A small self-supervised image encoder, trained from scratch.
Model: 8.74M parameters, arch swin, norm rmsnorm, activation gelu, num experts 4, patch size [2, 2], widths [64, 128, 256].
Training: normuon at rate 0.019, 5100 steps.
Data: trained on made-up waving flags, 195000 training examples.
Rows from block 11 of a small self-supervised image encoder, named by matrix and row number. Rows with one number within an expert belong to one neuron, the router's apart. Each number is 128 + 32 x the weight over its row's rms, rounded and kept within 0 to 255. All counts start at 0.
Before each expert's rows are labels from the 100 images, of 14976, where the router gives the expert most weight on average: "patch colour" is the nearest of a few named colours to the mean colour under the peak. Only what is clearly more common there than usual is listed. The data: made-up waving flags.
# router: router (model.blocks.11.mlp.router.weight, 4x256, trained with AdamW), inputs 128-255
# up: expert up (model.blocks.11.mlp.up, 4x512x256), inputs 128-255
# down: expert down (model.blocks.11.mlp.down, 4x256x512, transposed), outputs 128-255

# expert 0
patch colour: brown
router.0 [133  89 127 142  94 107 144  84 114 143 132 143 130  72  91 175 143  77  98 175 102 121 168 176 160 173 136 148 165 113 124 144 133  92 129 153 170 130 153 126 166  86 120 130 110  94 102 134 131 145  95 150 157 136  89 103  83 182 163 113 105  87 139 150 177 173 132 139 134 132 103 176 116 178 139 110 113 149 103 144 102 214 178 137 123  93 181 114 118 135 168 121 117 105  96 173 160 121 184  77 104 125 165 101  88 133 102 143 141 157 148 182 169  86 135 166  97 148 121 102  94 164 121 124 131 162 138 161]
up.0 [ 72 109 117 132 131 133 139  92 144 135  26 114 149 132 119 218 152 153 106  59 112 126  99 106 202 117 147 127 161 133 160 157 113 106 189 123 137  97 130 121 106 108 135 133  80 107 113  79 135 115 165  96 171 174  88 136 125 124 142 127 171 100 128 119  64 129 120 109 108 129 146 113 167 112 174  79 172 184 176 118 145 106 116 128 123 113  73 116 125 134 164 158 160  83 147 111 135 112 148 114 160 228 167 187 110 108 125 166 201 151 136  98 105  58 165  74 158  61 144  80  96 161 153 143 122 136 196 153]
down.0 [ 79  93 115 133 145 115 158 128 114 124 111 187 127 137  99  42 141 160 100 142 126 137 154 144  89 126 110 128  77 123 110 150 108  77 132 175 120 150 147 122 124 145 116 141 148 135 106 120 145  61 188 172 133 122 109 135 113 120 122 160  96 110 128 100 174  86 167  69  90 171 142 140 124 155 151 125  73  84 121  80 172 108 124 102 122 175 139 181 123 175  87 179 127 137  78 174 124  89 139 108 150  78 128 103 138 155  98 203  76 133 120 185 155 163 105 130 143  83 110  62 146 146 171  96 104 147 160 102]
up.1 [136  98 116 103 138 134 123 199 125 119 142 183 128 128  94 144 186 147 144 145 107 173 154 116 155  72 100  77  86 103 149 102 164 155 150 187 101 174 128 149 154 150 133  86 148 142 131  98 153 156 176 215 130 131  95 103 160 130 102 113 175 124 101 104  75  91 119 167  48  89 164 166 109 100  95 158 123 112 110 147 154 143  98 120 116 132 161  90 160 108  75  96 231 106 198 147 116 126 103 110 102 124 165 124  73 139 110 172 102 168  81 107 152  98 167 148 147  87 143 131 180 146  70 119 138  60 110  93]
down.1 [100 147 139 142  88  74  99 118  90 160  95 147 130 150 148 101 114  88 114 144 148 102 135 104 122 119 145 101  78  89 177 125 120  86 132 132 130  92 120 114  87 163 115 162  83 158 135  83 128 133 168 141 104 160  33 150 162 140 111 125 126 131 142 149  54 125  72 151 132 145 112 162 149  83 104  77  98 155  86  84 138 154 115  88  75 123 181  73 122 151 140 193 194 176 170 158 154 189  63 125 144 135  96 130 143 134  84  95 189 147  73 120 134 125 111 123 153 123 119 129  81  87  98 120 105  76 167 100]

# expert 2
patch colour: pink
router.2 [ 74 141  79  94  79 134 102  41 134 121 107  88 150  80 108 160 103 145 195 170 174 149  86 159 186  63 166 138 116 109 105 150 107 133 141 168 131 112  43 171 173  86 178 165 166 153 145 189 113 137 145  80 138 159 186 121 128 116 154 109 123 141 136 133 129  88 116 184 107 128  69  68  93 115 153 180 102  87  89 135 106 101 136 110 131 118 100 105 151 115  91 159  90 159 104 158 122  96 169 172 123 143 145 165  44 103 188 100 151 108 148  86  67 122 105 170 122  94 144 108 104 163 119 136 194  73 146 197]
up.0 [100 173 121 123 174 116 140 100 103 154 146 173  73 158 128 116 162 123 215 154 150 135 161 118 102  97 148 171 109 132 105 110 151  99  80 109 127 129 111 117 155 134 171 151  49 134  99 138 116  76 150 131 142 204 155 115 122 121 107  99  86 144  55 138  91 173 125 165 114 182 129  91 105  96 122 139  96 115 116 100 189  99 123  96  93 171  93 119 157 121  88 145 190 122 150  90  86  90 127 144 134 156 160  96 128 156 154  87 125 137  34 171 127 142 175 128 110 142 105 134 117 216 151 173 125 107 100 138]
down.0 [123  82 143  55 106 167  79 173 156 153 162  73 193 158 128 169 131 107 200  68 135 110 140 160 118 117  70 119 129 129  77 107 136  96 128  93 175 124 124 148 124 110 123 169 165 129 107  85 124 148 152 158 139 126 138 124 155 140 150  97 153 102 129 150 128  79 144  92  98 163 128 119  88 149 135 114 119 125 134  97  83 162  98 161 112 147 174 116 120 141 147 130 122 125 110 199 150 234 125 161  83 140 131 104 141 145  65  59 118  49 148 122 127 131 119 119 118 121 146 139  49 170 155 135 127  99 175 126]
up.1 [ 98 170 111  73 175 138  83  99 155  68 166 119 112 126 117  62 167  97 172 116  93 100 126 203 177 106 146 109 100 115 116 142  78 112 155 108 148 170 156 156  96 146 168  87 125  62  49 155 143 167  92 126  81 103 188 162  76  79  81 141 137  95 146 133 148 141 133  92 116 120 104  98  93 137 128 128 134 174 123 128 118 125 116 152 135 149 135 176 110  69 156 160 129 175 111  48  92 134  84 109 167 121 170 113 149 178 171 102 112 105 164 141 175 140 115 159 122  84 121  68 208 100 147 118 139 111 129 106]
down.1 [113 159 122 150 164  84 130 128  73 180 110 116 155 119 115 120 124 146 153 162 157 123  86 165 127 127 134  96 101 136  57 137 146 168 125 121 125 164 140 163  90 143 113  80 102 105 180  94 142 168  46 105 153 169  90 157 129 191 131 131 136  80  91  56 136 153 154 149 168 117 132 130 121 129 118 155 121 140 143  47  83 176 161 121  94  94 140  80 129  95 121  22  74 147  94  84 166 156 167 118 115 123  67 151 103  90  73 115 160 154 177 128 143 140 101 144  99 176 178 156  80 146  90 146 101 112 131 112]

# expert 1
patch colour: blue
router.1 [ 85  75 134 109 119 100 170 110 149 127 148  92 138 188 105  81 183 147 143  94 118 178 113 129 141  82 139  90 100 103 132  75 165 147 141  85 124 179 179  96  95 188 131 113 157 139  79 117 167  61 113 123  83 104  99  76 103 149 150 135  63  90 138 135 145 158 149 124 126 123 156 132 113 128 129 142 167 112 169  98 154 102  88 127 168 173 134 187 124 124 125 180 131 151 110  66 157  79 139 165 136 107 135 150 120  86 109 105 150 156 117 146 158 190 129  76 116  64 162 120 148  99 128 192  95 121 112  65]
up.0 [124 135 123 125 163 110 150 155 159 168 159 150  77 130  69 140  79 114 152  98  93  99 136 139 141 140 103  98 146 141  84  70 116 153  93 174 151  91 120 196 120 103 142  91 141 113 104 159 130 101 135  67 112 125 153 141 135 133  83  95 114 120 125  88 134 148 135 106  98  85 133 148 160 156 201  91 137 101 158 130 144 210 101 148 111 163  85 178 142  64 170 144 142  80 150 160  82 164 144 111  75 142  94 148 166  95 183 107 136 118 113 109 146  94 104 191 165 153 125 129 138 118 122 128  92  71 194 146]
down.0 [159 141 113 123 117 126 129  65 122 138 166 131  76 125 145 157  66 187  98 144 131  68 147 155  80  96 112 145  65 121 162 168  53 138  65  98 129 122  81 104 133 162 120 114 122 160 111 141 122 133 131  70 165 102 157 111 112 125 165 105 111 102  84 118  65 138 109 140 169 118 118 218 162 125  91 126 116 124 128  75 143 124 104 115 138 142 125 136 100  87 182 106  72 141 130 114 139 179 154 102 129  69  99 125 136 140 149 152  84 123  96 162 140 101 162 249 142 108 170 125 101  77 109 106 142 101 217  85]
up.1 [104  63 107 165 121  90  96 142 166  77 115 122  90 152 108  87 141 157 111 131 166 138 132 119 177 141 116 100 136  64 185 135  92 178 121 156 108 109 141 151 138  97  83  84 147 132 137 166 142 121 120  40  76 148 122 197 145 107 124  94 112 113 114 126 126 121 134 150 107 167 127 129 116  75 112 111 114 142 119 170 158 189 105 129 163  90 148 161 106 178 147 135 127  88 165  96 136 100 156 172 116  99 115 145  66 124 146 133 116 168 135 117 133 122 139 117 156 191 133 136 197 143  73 152 135 107 107 142]
down.1 [103 119 139 115  96 153 130 183 134 108 138 124 199 160 145 113 157 176 142 125 144 154 158 135 161  76 129 108 170 168  79 120  83  98 135 122 112 138  88 172 200 120 181  64 141 136  89  71 127 120 144 114 105 111 126 124 124  95 134 111  80 152 117 131 108  85  62 155 139 150 108  82 170 122 115  98 111  96 144  95 103 118 159 141  89 125 138 168 199 128  92 193 159 151  63 115  91 151 200 118 158 132 114 111 142  97 159 155 147 122 128 175 158 131  80 105  93 119 136 124  95  86 144  81  93 117 204 109]

# expert 3
patch colour: grey
router.3 [198 133 155 124 110 130 128 213 107 144 136 125 125  95 135 109 142 147  96 120  93 153 138 157  25 186 104 119 161 131 149 108 139 150 151 145 106 126 131  95 112 186 130 142 108 120 125  81  91 190  84 169 135 130  96 187 150  99  97 109 146 134 132  86  98 154 120  81 151 171 121 170 124 138 138 150 156 135 151  97 156  86  88 200 124 130 113 148 168 160 143 104 153 126 147 121  86 183 113  90 121  96 103 131 165 149 120 105  91 120 139 164 157  77  79 103 153 163 127 128 161 140 170 179  76 179 179  84]
up.0 [132  58 141 110 128 146 106 146 150 110 108 101 143 104 118 102 140 148 162 125 112 135 132  88 108 152 156 156 125 126 116  89 100  97 104 169 168 151  83 104 126 111 100 168 170  81 132 108 146 185 143  96 116 131 177 159 162 145 117 159  98 130 192 196 124 154 143  45 121 157  94  86 186 114 113 105 128 123 124  81 106  85 117 111 168 158  69 130 128 116  60 116 150 161  95 154  72 132 134 141 136 127 144 151 153  53  78  85 148 169 193 140 104  39 126 171 151 106 117  96 143  98  90 121 141 170 123 136]
down.0 [110 130 148 175 122 171 122 151 137 142 140 144 144 175 147 166 188 135 109 116 138  98 146  56 128 134 183 155 128 135 116 155 123 108 172  91 108 156 182 149 147 167 168 199 115 137  78 174 129  87 132 117  99 147 151 164  93  89 132 158 127  95 135 134 103  75  83 132 131 146 152 139 182 133 146 131 123 117 119 120 179 191 191 123 148  89 183 145  75 103 140  82  91 124 193  95 141 127  69 127  59 134 132  80  97 163 155 138 124 137 113 132  88 149  96  92 106 148 108  58  91  93 148  93 190 122  87 109]
up.1 [ 83 157 108 127  53 131 151 113 141 131 147  92 146 125 114 126 109 122 134 128  66 122 171 154 157 150 187  99 137 140 104 128 117 139 108  84 107  77 131 160 121 136 119 133 118 149 155  70  85 123 146 118  95 111 111 153 126 105 100 131 133 136  95 186 178 148 129 179 107 146 168 114 142 105 147 142 139 194 123 137 135 163 164 123  99 126 102 109 155 108 145 127 127 125 195 121 127 102 118 144 142 112  78 108 137 239 145 141 163 146 129 123 144 124 177  83 101 115 166 134 118 100 136 183 172 137 122 125]
down.1 [ 55 148 124 108 127 141 145 157 114 100 163 105 116 182  95 138 122 117 197 156 113 135 152 127 155 106 101  86 181 134 211 184  94  82 133 138 119 150 133 120 147 133 126 166 165 123  90 210 153 156 129 142  77  93 187 166 153 160 162 132 118 182 178  74  50 102  66  90 138 101 137 167 144 166 126 116 138 140 127  88 116 114 148 156 121 166 167 161 141 166  93 145 127 128 140 125 127 152 136  99 139 113 166 155 117 114 123 122 101 125 140 140 158 208 118 106 111  79  26  71 170 141 151 117 142 121 154  93]